From a checkpoint of a small image captioner: encoder norm rmsnorm, encoder widths [48, 96, 192].
Rows from block 3 of the image encoder of a small image captioner, named by matrix and row number. Rows with one number belong to one neuron. Each number is 500 + 25 x the weight over its row's rms, rounded and kept within 0 to 999. All counts start at 0. Numbers have three digits each.
After each neuron's rows are labels from the 100 images, of 14848, where the neuron reaches its largest size: "strongest on" is what is common among them. Only what is clearly more common there than usual is listed. The data: rendered landscapes of hills, water and sky.
# gate: MLP gate (encoder.blocks.3.mlp.gate.weight, 288x96), inputs 0-95
# fc1: MLP up (encoder.blocks.3.mlp.fc1.weight, 288x96), inputs 0-95
# fc2: MLP down (encoder.blocks.3.mlp.fc2.weight, 96x288, transposed), outputs 0-95

gate.225:514508513515497462552497461497498563500505499489542508500492502553552485500488510499516519494521503454504471569502517520501499501461499520481499501487503474601494500499500491479495521492527500502506504521497531503491498484502519512498473490489460532483521555500494511483523578499501509490
fc1.225:501459503508503532503506506498534558485545584510522492502479469520506490549485532504545507547496501487499488510479508493474498526491546483538503489515500485587493515544489517514517522496500500497510501500477507497482468466485502508485445469479489507458504528500471504519483521528467500503
fc2.225:510504503487453452503512521467495480492539492496446466500512517426516461478453442543464494469498525499501449490501505502508499489514501495501497464497499500489493502521492537547501475508524505506510443500502536502484491542510514500473482501562503451535524502481506508499488479490497499539
strongest on: noon

gate.194:520503490474496526510594494516502475489500480513506496438512495501501500517527509477505449495506477493503503512480533511493504553504506482486498501501501548503498500497468528520508505495509520466505506513474555491577509523480533488472458502525446501500509496423512500496484519526507463503
fc1.194:508427496520437570531476505504486499506457488500550518542443500492505501504516539473569502521496500518466543496500495495509498542500510508524500506526496519532500501491485500519493456486500474500558482434499485505519506501514508501546502499453500512503470501500500499500506501501500495501
fc2.194:499500471462503492537467517501487500488492497513499463501502502505500557501520519498490500496493506509501504492499545459500513459521500517523508555452482403503528527529494494528497493500453500467517432491496454499480533498498508499519501503552499493503496498495501513469500505487505535424
strongest on: water; night; green hills

gate.65:500501467499500499411500500500481448412535531503484467500509500500500499552527500471511451499510500500515493500500500500556499508499517500500498500527501500512500492563502549495499465499492555500500496501500500500501500556525500426501500501500500508484496493443525501508501494481500500480
fc1.65:507557488500562455474530497429500497445500500500499500495566551514470501494487484503461500480531481499505489500509500501512499545500500548500499499495500500490480469510525500478499534501506500500495603501500500500500500500500500500501476508574503541495492478500500503500465486500500501497
fc2.65:499499511500500500500331500500500500500494499501448499500498502500500496500502501501500500500500500501509500492571500500503500501415502501483490500502500499499497449500534530480498500500481492500489509498498497500503503553566499501501501500499501550501500500500500500520500500501500499499
strongest on: night; purple alien crags

gate.207:531432512539488519491539501498507493502536544513500504512510494507504493542488505483458523598498522502487499512472515479472502480507484499500503503535421529549502509506482503509501491487500501500502518528499496510529498508435502496521501491433490551491498518490490500496491500503456475517
fc1.207:533509546488484497459471501480500478506485474497487516516464500489481507452438464497516500484513503509505505500521500494506519482495485477502522449498479512499498439502506504556523480488536451495548502500505497543505501443536474521452506576499470518504510501512491479521527472497500511543
fc2.207:496498500470467517484489560485497491503514500596476507520480450475510545575505505487494499519502492508492488482513507490468502506477549496539520505506552508509485518500485499566508480501515512500572509502486493514472498494506489545495514473474497491500493507497493500506452500489486453502
strongest on: snowy peaks

gate.159:501495505527506501487413498524569502524470546500506538496485521524483493508501502467531504552500503533516495507473495497490508516466463490486487502483517500501496459479536494514501505446462488503392500493528498523490478510465490542507488476478499507505486503500488482532502487506502506493
fc1.159:510500474501477499511526500493499500500517521470494464542517501422547502446491449575466575508486457504481514493500500469498501500524502528517501439489452497501538517512500513494492484509499465468513483528498501499492525520489507504506522501514532494492488511499521501467506529479486532538
fc2.159:520500501502455543520527519500497500499485434500497484515481458468562516502501477502524492460499500533500518500499474510481440503520490452497536489500497531501500516500465562512477500501519486470507455534518554516533547525513509519434481501501500499529512500498488490497448500488516500512
strongest on: sunset; sun or moon in view

gate.265:516492517503533480503509445495509521549474533505510514514494477504494482478501498451563490532499504498494468524494500539493485477477490495507506486488485518540517500509530492553495479465580458468503494510507498503487488500498448500498492465474487490482492520500506502506500518502471513602
fc1.265:494479494499480521485538500499548472518493500470478485482511518472492438541503503501435518501484482534449512501506515482496531525503514498492469502501439482508462502494464494479517522469488542529468521505491507487496547502467564514486463516518556500483513500483494509508492502453494542474
fc2.265:474526498502502506501449560507503500497506490496503504506470539502464510506493567496501404476506508514503494498517496506497502523524494496498501499507559486484528538520494560490505495497486496500510425483492500502500535555531470528500555501489500509506514528499480482510495506555502515495
strongest on: noon; snowy peaks

gate.240:445481527500479509481532499502485479499499516522481481544531496498493471548485508471443512510489470504498506500488492473494423501545512502547504482505498518500456527545488484526506464495500500508501510502448503455475533546496482493450507510478500489494551517511465518493460501474468501474
fc1.240:499550491494500484515494493500500502499469464496498520500490525503501485530513502502511469453483490531449498507509528482508521451516523515544514505503524501408502500492505500544511492492586556500471503516498501498503512499441501512501516560542487491505483480530537500489495506474501489529
fc2.240:531491510521582500512498463507498500502497575515516514500541567533481474500500504489501467499494401537466500500498489499499465476528502498458501501506500565499491506468491491460472477489497499508462536484502493499496495514490500463511506502481508491539496495498493501502508491496500518468
strongest on: sunset; sun or moon in view

gate.131:487463497512489569566541494500556524497439493485500502494497515519539450514452545456552511511495516503506503567485462513502485529467501491486475535513511524524500518473512515477500483502495468502446482482502498499496481501507538500505527475482500491501509501500505454499505507499509480492
fc1.131:496491500498500508513497442502525504504473496491515476500500503500579431528458495443558477495500547499513489511499491551513477508455504500493498520498498500505489546498559550544509500496552471501472500505484498500499478499501487527487518485490488506510512529510502496501507498512500422498
fc2.131:493495499501501488501462501506499483499504496532571544500490449488491529505500461505492476501498499565513499477492459491464490414547499500500501536487508487491504513500498500558492486454489517481495499499519509538497531500514464454502499499549511487529489500568536518502485486487491501526
strongest on: noon; clouds

gate.267:508500506442459498510499476521508527501520499503439540509499398492487490487500537502520497501537504471533492504494514505510507470500450499499500530495541507498476516495505461543514475486530471478501503500507495482499563499519488466511507493503503549452490475475533492500504500484542539498
fc1.267:530560504454495461475499490504502525512516514500516554511500475512472542489482501502457469523511479477474483504487553500496552470516441470495512529447487517497476498501444449535507499426514503485498478536511501508501508487468490501508494506547493494477499517478531504489500498498500519505
fc2.267:471496547555490430482450506493507503499546504492501530503501550503491530502464490512498515571500499499487477494499488503482493545502499511507526509515481520542481500523476511492479500496473537520502445502513524512482453489511539498537481486467496486489481567471500512462502480462495513511
strongest on: dark volcanic rock; overcast

gate.269:500500504473500500500500578500500432500500500504500485500406500479514541500500500500500500545500500428503500500500500470500474500500500461500500577500500476500500500531551500540500465500502498500500500491500506500500500500500500500524542481524500500500500498500427473500499500500567500504
fc1.269:500500500523505491403500500500517500500507500446574623500500497500500500500500500548540535500500500500500500500500500500500500500527508569500500500500485530524500500500460500485511520500498500500476464500500500500501496500500500500500499500500416500500500500500500500500500542518485498501
fc2.269:500499500499500500500500500500500500500500500500327500500500500500500501500502500497500500500500500500500500500500500500500500500500622500500500500500500500436499500500499501501500500500503501500500499500500500500501444498498531487500500500501500499500583500500500499500500500500500500500
strongest on: snowy peaks

gate.190:568500501500488500495500478500500500500412500500500532500500500500500500500566501500611500500509500461537500500500500500519435500505423500482500500474500500500500500500502499500500521521500500500488565500500500532500575500500500500464500500500500498500506500500500485500500500500500463501
fc1.190:500500500521500500500500500500494500500500500500442500500500421500500500500500500520500500497421500509478484500500553500500500518509500500500500500500380554622500529500500500529500500500500501435500500500529500513500500500500500500500500500500500500500500500500500500500500509500500511500
fc2.190:501501500499500500500500500500500500500500500500631500500500500499512500499501498500500501500500500500499500500500500499500500499500499500501500500706500501500500500500500499501501499500501500500500500501501498501500500499499500500500500501500500500500500500500500500506500500497500500507
strongest on: night; snowy peaks; purple alien crags

gate.193:517484451520475509526559461490536521500535501480520493496503463511526409495478517500521478481489500445492457547485544529496495501497522523523500500501486501516484525492499504540504499496515489500502499506490572487502472499499530526484505495499471500500513552507474486482502522513475437500
fc1.193:500522487500495508520542442512537508488487499495511486514534500490567470517462508489518528486484519478500508557465527484472493512481527530508507500501502561503492500503501503462513508507523494503504508539443524491532462486432503507504530538499453509498517565474496484493491506483459477498
fc2.193:561478471493467505527510493513502502463534519469513497503501476513547445519446516473524480504489544519501490509476508498499502493501512502504501483516506513521496501460519558510516502438489499486495487500487507512481473493481494505495472507503497487492559618499504500501537508485499474507
strongest on: noon

gate.45:503512510471517499498523523478472531457513512539494499469501485520494519539550485485502447495503505498507481508503517505500467490498548519490504511479499477538507526550528497515455497479537578440503528519503514458485502491490490447495461504556501504474495498492539520492463500519531521505
fc1.45:533502496488500526492482498504502495493506451501472496496491499522492534502509509458532491515547504500528503501501505504484499497499512501500499505498508511486497520507493502531536501501523557489500489506504562521594506500505500500429500480509488505500500473430546463513431483514569494513
fc2.45:567500496430488500532506492498528500506500533500486502498500424466531511500500501477501492511477513556501496536491502446500553483493505504504501522475499506508511506498501498562500539454502475496499501499497500471506498498515539530455500468499500547461501494430499474498467502519486489496
strongest on: water; green hills; night

gate.24:495515540500526500500500500500500500576500533518500500500500500500519500500500491485560500536494460500500500500538500473500500554500500500517500475500500453481480500419391500498500500500514500500500500500500500500499547447500500500499500578527500500500500500500462500528481522514500500517
fc1.24:552500500531500500581500500500500557487500500500500500500500500464500500500500500548500500500473500500500500500500492500500500566500528500500500500500500582500463500487500450500500530500500500500484500500509500393500500545500500470500500500500500505459500448500484500545500498500452509461
fc2.24:500501500500500499500500499500500500500501500500494500500500500500500500499255500500500500501500500500501499501500500500500501500500500500500499500500503500500500500500500500500502500500500503500499500500500501500500499500500500500499500500500500500500501500500500500500500500500500500500
strongest on: noon

gate.217:504461445502499559529506490500521553499478498499533506496497486510500501467498504505496493534452501498472518523470489502448511496503500504508485524496498504503517502513532451459460501515481425500493493500467503493453502532567499505545476438456489499485493470514510522499503476508523491473
fc1.217:459521477523518483531519480537503527517499549495512461469499526553492420516490461498500453507487500497446504509500496464519491529500525501500466492498490464492499502494564500475500510488497500513429490515484501493489506514428500491509531521509511448523504499512505495508513493496505453490
fc2.217:501492471440503438493506458498499503498498495449499464498500500511526502532557583501501536491498500496533501501495498501502517496474490500498497501499510499511407484500433499479500538515498495504498501470494494501533500514484486492495498508495503569499506502489466501496512532514504546455
strongest on: noon

gate.90:546518507468511448508536495497519491451507498500501524502540505498512462495469447517430495500499478482479509501499494500497486449523473480506490482481475506484497500507479416483477510455495511454523497552481496477541510499480498512477470516567488497476515498469508508488508501478471503510
fc1.90:543534476503517447412507493499586512505499515478499525493534516491498523472444489491500508500510529534491523501500463496486508486519475492500503429482523503501498450505544501460495525484488525494467498537500540500498499485498501526475482513534500464500507490483518505499535493496515500498
fc2.90:516502466484513482474502508481502501546540501498570505506500498461495510498500495500495470500507502500498500484502501443483499400505486495500499501479501446608500500501488486557487500463503503485500470507500494500502496482499453506494486500496501504488500492488498524503570482500492515523
strongest on: night; water

gate.141:480474486493464520479480494494474499480433486502511492480501462482494494516526514585490508511478439491461513491487500532474536501501509493490497517539467529487469501504449491496507495502488498505526509484498530475498545524563500511513467512548491492532464470492453501461474514490495477484
fc1.141:480466466527505560492507515488497507470505459512568500494484497475491516499495500507498498506510500493476496495479488531488494508471547474506473484531497486545510511510525495505472488518499492504520501481437517500497543499579483543500474490504443501498494441533530500471517497545488455472
fc2.141:472523494499515448474517500510502498477513495498481454492503505519510490501474490559500498485513500484502486503515521501521500471516488523498490498487504413474506522552514507472510499496488486504453426510469561507482501510492499494464461504577498500486482490500564501502479490465510531487
strongest on: snowy peaks

gate.264:502467435503432508521566434500548507473534500507474501501502509502500425591496517495545491494500500488488498521500517500518496500482538523497505499503486505500471509500479516489492500492505504501501500503494501468525498510457500505506476521464492500505500502500491502487550554510493461499
fc1.264:487514500508506460458472490464500498496518552525485498497515546499487503500500514511493499506532500511504466500499488499511502478502501500498466500505521458458500499510502509439494505532491528500509557498501471514500500504503500469502518576554612500492489452501493503511542493480500515532
fc2.264:516513500500499500499542500501500500499500498499460494501500499501501402486444543499500501500500500502501500512500522497500500495516510497495500333532508526498500500497500545501521499498525501521499503502501516507500473501502500499494506516500500500501528508499494493500504500503500430504
strongest on: noon; snowy peaks

gate.260:500500562505503511474499489497526500514523550503500497518521507455489481500453490456501517530506524495557491497500486480502420458504479517485496482483463502536494470539497500549498500458483494489520503501496479495503475465475496515518498505477509504454516518501496455537531490491430543498
fc1.260:471497514510506467436487536499472523500553503568505470511475535486497501466479472495502480503527518499505496500583481516511499501494497558500493493501496492490492500548550537527492471500499504496501476461499460498497453542556472487477515496490507493500532505484492490489487458510475501497
fc2.260:503510501479500502532487512495498497514510392497468500510465480479477561498514500460502546505502506509521496470541505494497500510431503499523513501487537484504497493504499496513507501502497512505506519495498485495435500499590497581497494501492498523500499503500482502512493483492501550501
strongest on: snowy peaks